python train.py --kernel_size=3 --stem="deep" --muon_scale="original" --adamw_lr_other_params=0.0009 --max_steps=4200 --weight_decay=0.05
Rows from block 6 of a small multi-label image tagger, named by matrix and row number. Rows with one number belong to one channel. Each number is 128 + 32 x the weight over its row's rms, rounded and kept within 0 to 255. All counts start at 0. After the name is the row's rms in percent of the matrix's.
After each channel's rows are labels from the 100 images, of 14976, where the channel reaches its highest value: "top examples" is what is common among them. Only what is clearly more common there than usual is listed. The data: simulated telescope pictures of galaxies. In brackets: how many of the 100, against the usual share in percent.
# convs1: 3x3 conv (model.blocks.6.convs.1.weight, 128x128x3x3, each kernel summed), inputs 0-127
# convs2: expand pointwise conv (model.blocks.6.convs.2.weight, 512x128x1x1, transposed), outputs 0-170

convs1.107 088 [144 138 153 131 108 113 165 164 125 194 139 149 155 171 102 152 147 147 190 137 131  95 182  94 163 129  44 134 120 147 146 120 131 174 142  94 138 126 105 148  91 147  79 188 180 147  77 141 102  90 116 146  87 147  98 197  98 114 128  83 161 132 176  85 183 126  92 121 159 131 157 166 138 174  84 136 164 165 199 105 137 141 174  87 151 151  80 177 129 126  93 129 138 180  76 144 117 119 162  98 150 186 162 140 126 122 105 116  89 106 113  86  70 105  72 126 116 141 113 126 119  92  92 177 128 128 151 142]
convs2.107 099 [100 178 139 159 120 101 132  84 166 115  94  97 125 118 118  91 111 112 123 122 105 145 125 178 168 174 158 118 126 229  80 120  82 102 109 125 127 134 115  89 127 172 136 153 146 177 140 110 163 175 121 132  91 145 174  56 162 118  88 119 126 173 100 127 153 103 118 156  97 166 175 165  77 103 120 105 115 161 174 130 121 183 117  82 128 147 120 138  62 192  83 107  84 100  99 156 112 148  95 172 169 118 140  95  77 208  93 191 127 155 109  96 167 120  89 163 158 125 148 172 134  74 101 133 171 106 140  75 163 101 184 156  94 125 183 150 113 104 157 120 102 112 115 178 116 159 164 142 139 136 112 101 167  97 135  79 164 153 133 185  88 121  99 152 120  76 155  91 180  97 171]
top examples: barred spiral (98 vs 9.1); small (70 vs 23.9); tilted (64 vs 18.3); winding: clockwise outward (55 vs 13.6)

convs1.27 109 [ 75 140 126 166 143 109 104 108  89 125 147  91 151  77 152  96 125  96 123 121 102 182 117 136 112 147 144 174  33 140 104  89 130 109 102  98  91 104  55 124 111 137 114 123 149  90 119 113 135 153 130 164  75 117 148 116 116 152 154 157  92 103  84  66 117  88 159 193 104 140  66 158  88  85 135 135 102 116 141 154 117 120 167 111 127 146  80 162 154 134 148 147  91 117 132  97 135  73 127  94 152 102 138 135  41  98 126 132 134 115 132  87 146 158 124 123 163  55 134 141 175 136 116 151 113  97 149   5]
convs2.27 106 [124  29 184  78 149 102 198  90  59  97 140 133 153 108 104 118 117 138 156 165 173  91  94  94 149 109 115 144 110  92 131 140 129 138 185 113 118  86  97 119 152 114 114 114 110 164 138 103 132 136 162 132 124  40  92  89 206 112 102 192  67 175 113 156 134 124 113 113 171  85 116 128 116 154 101  90 129 107 168 179 129 143 156 168 103 132 110 100  69  99 126 127 178 105 193  66 163  98 101  82  72 182  69 137 167  91 112 140 149  99  91  74 150  93  88  94 142  80 172 137 137 144 148  98 117 154  63 148 144 149 174 127  93 144 164  92  95 110 117 113 111 125 139  79  94 101 132  92 141 114 132 152 151 185  75 123 129 146 111  75  56  87 122 118 154 141 108 126  77 129 170]
top examples: barred spiral (54 vs 9.1); winding: clockwise outward (40 vs 13.6)

convs1.29 102 [ 80 138 129 135 168 197 137 164 162 163 175 148 169  45 135 132 125 100 193 147 124 152 145  99 165 122 135  67 148  98 164 155 138 154 180 135 119 190 138 141 134 113 146 194 164 139 133  82 130 129  64 128 124 147 136 166 142 121 127 155 150 180 147 157 121  53 127 127 170 157 111 110 162 187 181 133 131 130 173 179 151 107 113 138 172 158 165 171 100 135  78 122  89 158 117 141 130 123 163 145 109 187 133  57 119  89 136 133 103 131 163 154 110 136 131 145 120 188 131 135 158 134  75 109 145 120  77 188]
convs2.29 101 [117 172 106 142 114  79 160 135 113 103 132 136 134 148 183 131 126  84 137  98  96 110 110  98 100 119  83 132 100  91 136 110  77 134 152 110 116 153  49  99 121 164  68 106 127  46 139  98  98 124 175 115 117 125 202  95 173 104 136 154 122  78 111 118  53 116  86 136  84  73  82 118  70 119 139 117 161 113 153  78  96 152  88 150 114  87  98 120  97 180  80 154 147 142  89 109  87 133 184 118 122 101 132 200 119 148  49 127 134 147 135 101 161 141  70  83 129 132 107 107 112 116 117 123  79  73 154 101 125 131 157  97 114  83 130  84 128 162 142 108 119 150 164 142  58 178  93 142 129 110 129 133  69  97 224 104 110 132 173 121 128 121 131  93 139  84  96 108  83  92 132]
top examples: bright star with spikes (93 vs 25.6)

convs1.26 089 [ 63 109 110 117 135 143 142 159 153 133  81 117 154 137 118 114 132 167 158 153 120 104  92 140 163 126 148 152 110 128 110 105 164 171 163 161 166 159 123 167  95  66 122 180  95  94 126 109 100 130 180 100 146 108 115 143 152 128 133 129 111  94 137 129 108 190 140 177  81 114  77  79 144 142 161 174 137  93 100  81 183 140 144 162 158 155 200 156 127  47 106 140 137 121 190  85 142 173 161 148 157 139 133 155  91 168 150 124 132 103 101 115 135 160 149 107 151 206 154 166 132 164 109  35 185 146 143  82]
convs2.26 105 [149 146 137 157  81 140  96 115 175 109  84 103 111 101 116 144 157  64 113  89 115 116 101 117 108 140 141 133 126 115 129 132 184 111 150  77 160 133  80  88 156 133 181 113 105  97 128 102 136 110 135  57 185 150 151 168 124 141 151 106 116 141  87 152 143  65  97 106 145 156  64 108 105 139 119 133 112 132 150 129 102  89 149  73  62 134 125  97 123 125 135 109 115 133 167 152 131 150 136 105 104 189 115 111 170 142 146 141 134 146  86 162 133 158 144 106 137 208 110  86 124 120 145 119 105 167  97  93  88 127  82 151 136 109  96  92 139 180 136  88 123 101  93 104 159 125 129 100 110 182 135 103 128  84 158  80 114  95 139  66 153 111 116 145 115  89  87 168 129  48 112]
top examples: irregular (82 vs 9.4)

convs1.33 091 [223 137 163 125 167  76 147 173 114 161 129 114 140 117 145 125 151  89 188 105 171 127 127 100 159  94 106 133 127  81 182 133 124 178 148  91 136 120 163 110 177  98 110 185 154 211 110 138  99 136 106 130 179 108 184 143 111 103 169  96  85 154  87 134 117  91 124 104 136  97 114 172 145 106  83 131 203  72 121 111 134 131 100 112 152 122 145 185 151 132 105 124 157 182 157 157 135 136 162  82 138 145 162  52 135 124 114 140 105  98 162  93  93 142 187 149 101  95 164 148 174 109 136 121 171 136  87 146]
convs2.33 099 [ 96 162 120 145 121 152 116 208 138 136 117 121 123 106 123 104 173 117 114 113 149 135 137 153  74  31 125  97  83  49 112 134 178 158 109 162  87 117 167  89 138 153 152 182  95  84 124  97 111 136 144 174 119 124 125 118 126 119 123  83 129 135 120 112 166 124 137  99 125 123 161 134 118 131 197 160 100 185 157 116 119  84 144  56  24  37  93 114  77 162 118 117 126 148  97 181 154 122 185 186 143 110 168 133 130  79  99 118 118 195 166 150 123 114 138 135  99 109 102  99 143 141  61 115 146 129 174 180 117 155 173 135 109  42 143 129 111 138 160 109 166  73 152 117 141 114 104  92 157 116 163 152 134 155 122 116 105 120 109 171 107 121 121 185 121 170 118 145 100 110 124]
top examples: barred spiral (100 vs 9.1); tilted (79 vs 18.3); winding: clockwise outward (53 vs 13.6); winding: anticlockwise outward (47 vs 13.4)

convs1.30 079 [197  99 151 106 128 153 154 122 109 123 146 103 126 183  84 147 112 177 126  84  91 136 130 140 118 157 153 100 146  89 122 111 124 133 128 168 108 173 133  89 136 136 159  93 166 111 158 155 132 165 138 119 150 152 186 143 218 132 217 108  86 148 175 144 141 173 130  56 165 123 115 153 158 132 140  89 104 128 207 140 115  65  75 164 151 133 101 109 184 129 120 145  91 139 124 138 119 137 144 187 111 106 161 164 106 114 126 124 120 163  99 187 169  57  67 204 114 147 123 135 151 123 100 142 118 159 111 144]
convs2.30 097 [151 125 182 143 143 105  61 154  87 134 133 154 148 121 168 138 139 140 133  82 141 104 155 105  80 117 170 161 176 123  97 115 159 135 141 110 108 144  61 105 175 140  95 121 121 162 181 116 137 164 144 175 144  94 167 141  90  92 153 138 152 152 157 104 164 101  95 119  86  97 109  88 158 119 137  94  65 145  57 158 139 119 148  90 116 135 110 103 134 133 138 167  99  97 171  84 137 166 106 137 102 131 158 157 114 100  94 160 128 111 112 185 116 190 101  66 105 130 129 192  99 143 120 163 107  50 159 116  87 120 102 156  68 110 171  91 193 144  71 129  95  84 157 102  54 180 135 138 107 145  86 120  95  98 163  88 102 145  95 179 119 155 135 144  53 188 135 131 152  77 149]
top examples: bright star with spikes (67 vs 25.6); barred spiral (37 vs 9.1)

convs1.50 099 [192 141  88  94 109 162 117  89 117  99 247 141 112 155 223 134 101 153 108 142 111 205 100 112 101 155 112 117 217 113  79 152  97  74  85 114 107  94 143 111 117 190  90  84 115 107 138 166 192 143 118 134  91 134 124 102  94 142 117 156 129 138 115 150 123 175 119 135 141 172 147 143  99 131 118  85 114 157 163 146  95 131  97 114 110  89 102 183 130 126 101 133 116  86 121 112 160 172 108 108 105 102 112 124  79 138 120 108 114 169 127 131 141 147  57 136 178 111 101 100 162 161 140 165 117 149 132 159]
convs2.50 100 [199 113 213 109  59 128  37 133  65 105 119 103 133 108  96  97  84 109 104 101 130 131 113 157 126 160 132 130 110  91 135 117 118 107  75 104 157 138 110 100 116  63 172 101 123 138 130 127 104 169 106 123 132 128 146 148  72 111 126 102 106 152 105  68 102 133 151 117 123  97  67 173 172 140 143 186 121 163 177 154 164 117 196 157 157 157  99 109 101  53 123 148 102 154 138 182 150 155  89 137  71 140 158 138 150  61 132  96 123 154 113 115 121 129 134 130 100 137 140 111 122 169 143 156 147 139 168  98 128 124 125  79 120 154 163 141 158 114 119  89 150 109 137 160 113  76  99  88 153 100 123 135 155 140 114 135 153 173  68 168 114 157 101  74 170  96  96 112  78 129  70]
top examples: barred spiral (89 vs 9.1); tilted (69 vs 18.3); winding: anticlockwise outward (54 vs 13.4); winding: clockwise outward (36 vs 13.6)

convs1.51 096 [148 118  95 154 168 175 129  90 115 178  87 131 129 129 141 116 151  55 113 106 109 134 133 153 142 160 132 158  91 114 135 111 127 106 151 108  69  69 119 141  34 156 100 187 118 147 102 119 153 141  77 116 112 151 129 160  77  98  78 183  71 118 136  94 170 107 105 120 138 144  65 136 114 141 146 106 148 148 118 160 193 125 140  83  78 139 119 136 140  91 113  80 119 169 109 137 110 123 150  71 169 151 127 114 125 209 140  94 149 138 134 116 107 128 179  29  97  89 115 120 172  85 123 111 110 156 183 128]
convs2.51 095 [101  90  92  90 150 121 107 139 183 114  92 128 126 154 102  99 129 136  96 150 132 167 145 160 116 143  80 134  94 122  88 155  98 110 193 149  87 105 160 145  96  78  77  66 112 122 116 177 112 159 135 116 124  92 119 119  89  91 113 115  76 124 124 142 155 142 117 122 173 117 112 126 146 187 153 123  44 172  70  95  91 141 133 129 106  88 129 111 149 110  96  95 116 149  97 122 112 117  74  97  96 113 140 135  97 130 114 120 114 101 151 154 133  96 131 111  54 123  85  72 105 100  95 183 149 129  78 103 104 197 103 121 115 105 120 116  77 162  77  96  71 191 141 103 152  93 124 146 111  66 105 137 124  78 139 153  82 120  96  76 106 119  77 136 135  97  84  84 127 108 174]
top examples: bright star with spikes (99 vs 25.6)

convs1.105 092 [186 134 130  83 180 145 155 141 132 156 149 147 148 127 153 123 153 149 142 113 145 108 165 137 107 168 193 129 166 146 164 119 123 134 144 167 112  80 162 116 118  81 113 157 126 150 124 104 103 182 222 186  46 108 104 175  44 130 110 121 137 133 130 140 142 115 126 121 141  52 167 138 166 116 119 156 155 150 119 143 171  53  99 163 158 190 168 126  80 125 164 124 143 134  58 141  78 151 131 133  62 125 161 145 122 154 126 118 145 119 151 142 163 159 103 111 190  85 181 128 116 127 134 117 133 132 110 182]
convs2.105 090 [124 189 154 114 135 117 102 189 124 186 125 115 129 142 171  90  90 139 128 125 116 159 186  73 124  90  97 121 112 145  95  67 116 196 152 151 108 133 105  77  99 113 107 151 158 130 131  92  50 132 176 139 117 131 169 122 158  91 164 144 173 113 112 105  59 138 147  93 139 122 164 106  80 107 104  69 113 129 164 142 128  99 136  85  95 129 134  91 136 114 109 183 140 133 127 125  98 116  94 117 137 144 123 162 107 116 123 142  92  99 150 139 150  63 122 125  96  76 123 122 117  97 102 124  80  86 120 146 114 142 113 131 114 163 131 179 119 152 150  72 102 174 122  90  86 127 102 137  96 146  62 184 130  88 152 107 135 145 124 146  67  74 136 100 136 151  78 125 121 157 100]
top examples: irregular (92 vs 9.4)

convs1.83 098 [138  85 120  96  65 125  90 105 166 132  79 163 138 174  92 129  94 154 104 130  94 122 125  89 138  11 133 155 147 154 142 134  89 125 119 159 108  94  94 149 117  89  83 119  94 124 124 181  86 140 168 121 102 169 111 141 148 125 122 103  21 105 123 128 189 190 164 164 142  89 140 164 123 135 149 114  90 121 135 103 137 105 155 125  95 146 163 121 150  99 144 180 168 103 106 148 109 115  93 125 138 133 117 117 131 158 151 120 116  46 153  63  71 114 124 134 117 145  88 107 108 175 139 143  87 117 129  50]
convs2.83 104 [ 82 189  97 136 151 139 163  80  87 133 112  89  89 126 123 157 121 124 146 129 136 137 125 167  62  86 157 130  98 154 123 195 128  78 101 101 107  94 135 142 115 146 153 123 154 153 127 133  83 168 125  89 115  70  67 106 138 141  97 154 126 115 104 133 121 134 124 148  78 147 123 149  92 111 119  98 164 133 125 126 122 123  95 127  82 120 139 129  99  83 123  97 147 165  98 114 168 196 111 150 133 170 125 119 158 119 136 108 102 155 106 125 170  82 123  91  92 147 146 179 136  44 147 143 131 154 160 134 185  85  86 118 164 130 115 127  64 141  86  76  85 157 100  96 128  86  78  95 174 159 137 104 150 127 139 130 126 101 181 144 141 107 141 119  86 124 111 223 155 133 135]
top examples: irregular (89 vs 9.4)

convs1.114 089 [ 81 104 151 176 147 148 165 135 115 134 141  84 118 137 132 112 119  60 160 111 126 113 103 109 111  39 171 150 114 142 126 156 144  99 107 113 120  93 118 182 122 104 208 143 117 121 127  54 116 146 119 149  32 140 157 124 110 149 131 102 100 161 188 126  96 115  87 167 146 164 146 137 131 151 203 155 108 129 145 152 139 193 143 130 170 151 117 109 123 171 181 116  79 110  99 136 169  61 127 160 143 117 137 148 121  83 126 214 151 168 189 120 102 125 136  93 141 161 176  95 106 160 137 152 131 125 137  87]
convs2.114 099 [ 96 111  80 140 144 137 167  92 140 107  86 117 137 118 120 133 128 119 187  55 102 147 158 132 161 114  75 134 156 136 155 170 168  39 106 120 168 110 125 136 134  98 117 102 218 124  80 119 119 189 108 129 106  97 105 139  92 154 104 106 176 162 140 112 136 101 126  93 185 136 124 114 129 141  88 127 145  89 167 123 124 126 107  88 163 133 123 152  70  97 157 116  82  98 115  90 149  90 151 110 119 174 127 109 135 107 146 109  75 160 147 131 106 138 104 169 138  71 178 187 137 139 115 109 239 157 117 141 115  99 148 102  99  73  85 129  80 129  91  74 159  80 118  95  93 111 137 130 122 134 148  94 122 115  96 125 131 145  64 199  85 120 184  83 143 171 105 153 116 178  96]
top examples: round elliptical (100 vs 8.9)

convs1.97 106 [ 88 112 120  52 124 134 111  99 150 142  99 145 151  83  95 107 148  79 102  86 108 108 119 127 141 143 116 153 113 153 114 139 146  86 133 131  71 154 130 163 142 169 186 137 114 172  89  92  64 161 137  49 141  99 114 145 165 167 178 145 143 106 224 167 150 124 106 132  89 100  93 120 109 167 102 154 141 151 124 224 132 161 101 146 149 130 129 163 109 106 225 130 125 169 138 121 153  82 146 143 152 142 163 128 150  93 140 180 194 133 116 153 140 122 138 151  85 140 123 123 133  91 119  48 123 125 107 118]
convs2.97 102 [104 153 122 163 127 105 131  93 174 141  82 174  80  91 121 181  95 163 194  52 148 164 138 134 147  90 173 108 131 196 118 101 143 148 120 143  94 130  52 124 171  91  85  90 149 142 119 144  69  92 166 133 151 118 102 192 165  91  97 165 125 134 154 101 109 133  44 129 132 153 227 103 138 112 158 105 102  89  93 159 128 148 146 109 153 129 134 212 145 130 185 119 140 101 178 122 104 174 125 107 102  89 144  69 165 126 149  67  91 176 129 120 116 136  92  82 121 101 131 185  87 156  90 134 123 107 124 107 125 120 103  81  90 132 148  84  80  69  71  90  99 139 113  88 135 116 124 101 104 130  68 139 104 105 168  93 104  94 169 162 108 158 146 114  95 143 116 117 139  49 113]
top examples: bright star with spikes (99 vs 25.6)

convs1.23 097 [167 129  98 137  95 179 161 139 170 135 118 113 143  85 109 141 104 139 144 157 160 126  94  99 121  96 119 126 201  80 116 177 124 103 148 159 136 144 234 173 141 156  94 113 102 116 175 163  72 131 106 122 173 127 164 154 130 114  68  94  95 170 166 179  91 171 162 120 127 132  99 152 163 181 125 157 116  87 165 134  92 152 141 186  95 117 165 125 121 112 104 120  83  96 101 150 126 169 126 165 182 121 139 180 127 100 186 150 101  87 180 181 111  95 122 142  96 167 118  89 104 120 117 106 135 116 166 191]
convs2.23 105 [130 100  85 124 106 157 220 153 103 121 103 162 134  60  91 169  99 119 125 110 132 154  56 132  96 121 113 121 117  91 139 149 124 104 189 123 121 120 108  98 131 141 122 101  44 110 104 115 160 109 148 129 170 127 132 169 172 121  98  83 166 115  79 161 145 153  74 191 121  91  72 125 140 120 190 160 150 116 150 114 106 131  65 120 143  59 149 160 108 142 175  60 101 168 153  94 132 115 161 125 114 153  61 140 162 126 124 162 105 176 177 170 167  97 113  94 122 139  90 150 124 162 111 163 105 102  61 118  99 108 145 168 166 130 140  73 162  57  93 132 103 132 160  90  95 144 113 106 162  97 160 158 132 132  98 126 193 111 160 122 158  72  62 200 128 139 116 157 109  96 162]
top examples: irregular (70 vs 9.4)

convs1.113 099 [ 92  95 122 133 110 146  94 104 111 126  77  77 115 144  20 126 130 122 142  97 137  56 115 129 123  81 127 139 132 122 121 137 134 105 105 175 109 178 142 150 148 107 162 109  78 130 137 135  64 161 128 129 144 107 160 115 181 151 148 146 154 142 143 165 127 131 145 103 120  66 217  83 149 161 142 127 110  68 184 140 158 106 139 157 160 114 131  45 120 114 180 212 126 112 163 151 119 131 117 138 156 122 108 151 149 160 135 151 134  69 132 165 188 127 104 134 109 164 135 159 128 150 150  33 154 115 159 143]
convs2.113 101 [118 101 117  40  74  68 122 151 123 152 147 119 156  37  87  95 133 120 129  73 128 169 115  92 117 114  76  88  84 108 106 138  96 132 112 184 178  88  98 102  83  89 118 140 174 150  88  97 105 112 123 113 150 148 172 145 123 162  46 146  79 101 176 112 137  96 106  60 133  71  98 160 128 110  89 117 121 117 153 105 103 104 106 117 125 153 120 197 100  89 137 146 146  43 107  73 126 129  99 152 137  65  66 135 165 148 149 116 126 135  63  88  74 109 125 143 105  98  90 142 128 177 156  92 103 115 154 125 119 144 114  73 120 136 119  90 117 167  77 166 150 124 141  96 104 130 119 107  77 103 105  76 107 105  62  79 131 105 168  98 102 169 159 124  92 127 113 104 133 130  99]
top examples: irregular (96 vs 9.4)

convs1.94 121 [ 62 187 171 125 167  66 130 118 121 165 132 141 116 131 169 143 128 153 125 123 123 161 168 148 156 125 120  84 104 104 147 121 107 138 149 176 115 116 118 125 154 119  96 158 174 157 151 113 220 125 143 121 116 162  47 173  85 102 115 160 134 131 119 148 135 105 127 143  82 136 147 122 178 138 153 126 147 153  94  48 117 118 146 173 132 136  87 163  71 111 108  72  83 146  77 131  89 146 152 186 133 170 128 160  59 112 138 108  96 187 136 176 109 101 122 110 128  79 137  97 149  60  56 141  98 131 149 155]
convs2.94 097 [124 145 239 107  92 209 134 100 132 133 179 132 128  89  75 135 102 124 116  82 135 126  94 115 156 162 120 122  75 136 120  99 132 163 121 146 111 106 127 163 129  78 167 190 124 150 128 173 144 123 125 106 138 146 110  87 172 117 117  92 190  97 138 111 128  75 144  86 120 145 135  90 118 125  90 105  89 135 101 121 114 112 150 183 131 193 118  84 139 132 151 129 139 164 193 126 118  96 110 171 112  66 132 123  79 136 134  69  98 150  94 144  77  97 138 149 145 171 127 118  93 108 131 175  59 138 119 123 172 172 118 143 136 162  99  96 151 128 113 139 120 158 192 148 104  92 156 143  90 146 172  96 141  97 118 142 141 214 150  91 177 164 166 173 132 122  73  94 156 202 170]
top examples: barred spiral (80 vs 9.1); winding: anticlockwise outward (44 vs 13.4); winding: clockwise outward (38 vs 13.6)

convs1.49 085 [108  55 123 142 169 119 129 173 131 156 192 120 141 130 198 109  92  89 192 138 147 164 122 101 128  82  92 146  83 134 140 185 135 150 152 130  91 140 138 123 106  98 107 157 121 155 152 166 158  77 157 141 114 179 109 152 145  86 152 116  90 116  98 105 165 141 102 123 135 105 141 153  87 114 121 183 146 107 104 127 115 116  75 108 128 155 155 188 152 141  69 163 148 142 193 150 147  92 145 121  58 146 168  93 209 157 136 104 130  92 149  62 162 177 113 140  90 111 143 118 148 149 204 136 155 161 106  87]
convs2.49 103 [117  57 129  99 166 193 149 143 178 141 111 199 143  93 202 161  71 108 102  90 132 114 117 130 162 101 153 111  99 102 117 126 166 109 128 149 138 189 158 139 140 111  85 168  91 137 100  92 122 146 139 146 124 124 108 105 179 181 123 137 131 114 140  75 157 204 110 196 126 197 138 109 132 121 135 130 136 122 147 111 160 153 133 147 102  93 101 162  55 166 181 188 124 128 104 117 129 189  91 109 165 116 167 193 131 160 127 125 175 112 176 104 135 125  75 153  70 153 111 198 134 112 116 121 144  82 134 134 126 162  95 117  59 119 205 148 100 161 111  87 170 119 179 148 124 143 139 107 130 152 107 137 137 142 150 164 122  96  76 108 148 118 143 146 173  97 141 122 140 153 143]
top examples: barred spiral (47 vs 9.1); tilted (46 vs 18.3); winding: anticlockwise outward (37 vs 13.4)

convs1.75 127 [ 97 218 133 171 106 124 100 130 134 114 139 108 130  94 149 110 137 163  85 132 110 150 151  84  94  86 146 133 207 155 122 116 114 147  94  64 160  96  91 175 132 102 120 129 139  81 109 110 164  88 119 122 122  96  85 121  70 115 123 155 178 148 131  96 129 146 146 139 114 164 117 110 126  95 143 147 138 117 134  94 113 154 164 164 134 105  58 153 134 154 135 126 143 122  77 187 144  99 129 116  82 115 127 195 131   0 138 175 172 113 155 165 134 125 107 115 102 114 121 129 122 182  56 156 112  78 115 156]
convs2.75 111 [165 160 106  94  74 130  86 168 132 106 134 158 161 147 129 145 100 108 102 125 123 170  64  86 149 126 204 148  83 179 146 160 189 106 101 103 124 107 142 109  64 163  91 126  95 108 148 152 135 153 125 142 143  72 103 124  81 125 103 103 115 102 121 155 140 135 125 102 175 148 139 133 147 157 115  72 119  87 176 156 113 117 176 228 156  82  62 112 114  63  87 149  75  79 183 121 119 125 138 168 106 152  99 124 176 152 152 132 111 251 156 159 107 108 151 155  75 111 151 105 108 118 166  87 189 107 127 185 255 129 157 155 134 141 157  98 150 136 166 140  96  88 136 147 131 146 119 157 133 147 139 133  89 125 118 156 125 113 139 108 180 112 137 135 160 136 145 115 145 193 129]
top examples: bright star with spikes (93 vs 25.6)

convs1.21 092 [118 109  97 126 151 159 164  95  99 141  93 127 154 129  97 126 122 163 136 132 102 128 135 134 144  82 153 215  48 141 121 120 125  92 155 129 140 125  80 133 117  93 122 158  91 115 142  88 101 149  96 123 127 139 212 139 135 131  99  58 116 116 146 139 151 118  75 232 208 113  72 160 118 143 135 159 110 149 141 176 123 110 156 143 183 187 109 114 147  97 158 138 131 118 126  99 132 136 124 144 217 121 132 160  91 107 129 131 177 106 128 110  94 124 131 148  89 147 126  93 132 121 153 119 129  69 196  43]
convs2.21 102 [197  81 163 104 122  99 143 103 116 119 131 117 153 130 171 139  72 175 133 121 165 146 105  38  79  52 137 114  86 126 108  87 129 116 119 117 104 128  99  87 176 134 142 124  89  73 124 118  84 102 122  89 122  58 147 112 147 138 106  87  86 132 130 159 127 123 130 130 146 118 144 164 114  83  98 163  90 126 164 187 128  95 108 184 127  75 105 110 116 130 174 146 103 123  99 123 127 135  44 127 105 128  96  96 146 185  94 150 121 146 120  81  85  70  88 129 105 125  98  89 127 108 106 129 141 118 137 109 134 110 125 118  93 137 157 105 134 110  92 103 135  72 101 123 134 159  82  70 103 134 101 144 120 185 126 163 140 134 117 112 125 113 154 144  90 147  71  97 100  88 209]
top examples: many stars (85 vs 35)

convs1.61 091 [ 83  53 153 191 168 149  95 111 142 129  86 136 122 124 116 144 144 125 108 127 113  81 126 164 145 127 148 167 105 122  91 143 114 135 143 138 154  59 111 106 103 163 167 139 151 127 119 106 114 155 128 151  99 155 131 151  55 124 117  87 165 171 102 122 169 139 134 137 136 106 103 119  51  59 121 119 136 167 131 109  88 172 108 104 117 142  62 117 117 172 171  31 108 128  65 127 170 129 151 141 125 139 111  96  99 123  94 175 199  44 110 127 113 127 127 118 171 154 150  76  70 120 163 191 129 127 143 134]
convs2.61 095 [ 99 100 154 112 116  88  94  90  83 176 148 127 190 177 157  81 108 168 133 123  69 140  77 128 151 126 144 137 119 136 162  99  88 143 154 135 113 113  70 129 145  87 108 116 195 156 107 180 120 143 109 110 143 133  89 124 140 141  89 127 114 126 191  83 141 159 177 123 115 113 100 103 105 115 147  93  97 130 137  89 109  75 123  69 162 128 151 114  94 167 129  97  87 167 174 121  96 114  77 137 170 117 137 181 152  96 105  93 166  66 150  87 124  92 179  65 106 102  77  86 134 145 136 115 171 148 174 122  94 116 150 185 147 133 123  95 133 145 119  85 111 138 106 105  98  91 134  83 117 153 158 147 182 155 116 141  64 118  66 161 110 100 180 143 110  74 116  96 106  93  73]
top examples: round elliptical (100 vs 8.9)

convs1.42 093 [ 49  83 115 139 149 121 134 116 126 131 100 114 135 121 115 122 146  50 113 156  77  87  97 109 109 153  99 201 118 136 110 114 105 129 125  74  90 170 153 166 104 130 172 136 116 196 101 113 114 136  95  91 160 133 181 146 168 148 137 153 130 151 203 129 162  99 130  79 133 142 114 129  90 170 179 144 111 149 182  87  87 130  88 107 147  92  76 116 142 166 154 181 172 111 190 137 168  75 134  87 133 122 145  74 170 110  89 153 129  98 111 118  78 119 163 157  86  98 161 126 169  85 102 168 137 150  90 137]
convs2.42 102 [ 68 163 106 114 147 125 189 123 102 135 120  52 135 146 125 129 109 147 149  92 114 101 122 150 152 128  95 184 114 151  96 167 102 108 151  75 117 144 127 107 132  81 165  80 168  96 177 101  56 117 180 110 142 155 133 141  84  77 140 124 117  85 147 119 179  89 130 161 142 136 136 192 141 149 179 132  88 127 127 119 215 119 107 147 111 100 116 137 169 162  92 129 161 146 119 148 169 119 126  68 161 165 130 153 157 166 162  69 106 123 114 170 122 164 129 129 100 126 137  89 154 155 176 145 122 112 177 142 123 105 130  87 134 127 228 140 127 150  62  91 116 149 148 139  96 119 115  95 110 163  65 115 175  88 111 103  84  34 106 111 142 151  83  94  92 114  92 100 148 140 131]
top examples: bright star with spikes (100 vs 25.6)

convs1.45 106 [135 153 152 150 127 140 167 154 130 167 141 195 166 117 145 131 152  31 156 169 164 126 156 110 157 175 159 150 120 162 189 126 161 124 164 157 162 163 185 147 135 179 140 159 154 153  57  79 149 109 153 133 153 150  53 151 153 148 142 160 138 135 171  95 143  49 121 160 113 128 128 141 149 165 106 123 188 162 129 130 136 165 154 121 152 162  85 157 103 148 125 101  63 143 143 158 139 125 162  84 137 153 161 143  90 109 125 204 153 169 134  92 119 143 124 119 140 107 121 145 155  65 168 133 148 131 174 185]
convs2.45 096 [131  92 122 128  92 187 140  75 124 154  61 111 106 128 111 108 152  87 123 163 105 142 127 138  69 104 180 105 139  30  88 145 105 113  68 106  96 147 132  94 177 155  80  98 174 118 117 170 118 146  55 121 156 145 171 173 111 156 114 133 154 108 112 134 123  88 115 107 102 117 132 175 156 116 168 125 136 150 102 135 122 142  84 130  73 171 132 153 148  83 150  78 169 116 102 124 155 164 214 103 137  88 119 112  72 103 113 144 162  80 117 140 142 182 156 134 137 151 102 114 120 175 159 158  89 139 172 106 128 171 157 160 146  80 132 164  76 138 119 139 140 146 143 133 180 100 152  46 108 119 131 128 118  90 115  95 164 127 126 152 100 148 156 110 169 108  24 103 129 139  36]
top examples: barred spiral (98 vs 9.1); winding: clockwise outward (65 vs 13.6); tilted (63 vs 18.3); winding: anticlockwise outward (33 vs 13.4)

convs1.14 085 [126 129 133 216 127 148  84 150 114 132  64 135 139 112 129  88  84 174 134 175 156 157 119 110 116 104 138  93 173  97 131 128 112 143 149  85 202 124 127 139 149 149 160 138 160 114 178 148  76 125 104 130 158 135 132 184 122 109 107  97 138 186 195 100 162 102 186  93 123 185 145 141 138 114 181 116 166 118 170  94 135 140 118 142 149 100 176 152 139 149 154 144 142 111 115 196 162 164 131  45  90 157 128 134 104  94 138 143 129  61 146 153 112 137 131 129 122 191 150 132  49 132 118 131 150 146  58 179]
convs2.14 101 [ 89 147 133 211 133 144 173 123 137 117 168 113  97 132 136 163 116 110 136 125 102 165  77  81 108 131 153  99  91 105 173 165 159 116 157 128 134  90 157 105 102 154 138 143  80 131 104 127 174 166 154  94 114  80 155 155 101 145 144 116  86 100 118 161  91 139  90 109 149 189 194 104 102 137 101 134 164 126  86 142 115  72 121 218 101  47 124 120 118 140 109 101  99 168 112 117 127 144 116 189 149 125 148  90 167 188 142  91  89 100 162 122  99 141 120 104 101 190  77 115 160 105 111 161 145  77  81 133  84 167 108  82 174 107 174 136 151 132  95 152 145  76 145 148 152 127 104 138 164 142 136 131 138 143 136 130 144 101 174 125 126 108 125 115 165 104 146 131 186 115 135]
top examples: irregular (51 vs 9.4); two-armed spiral (47 vs 9); winding: anticlockwise outward (34 vs 13.4)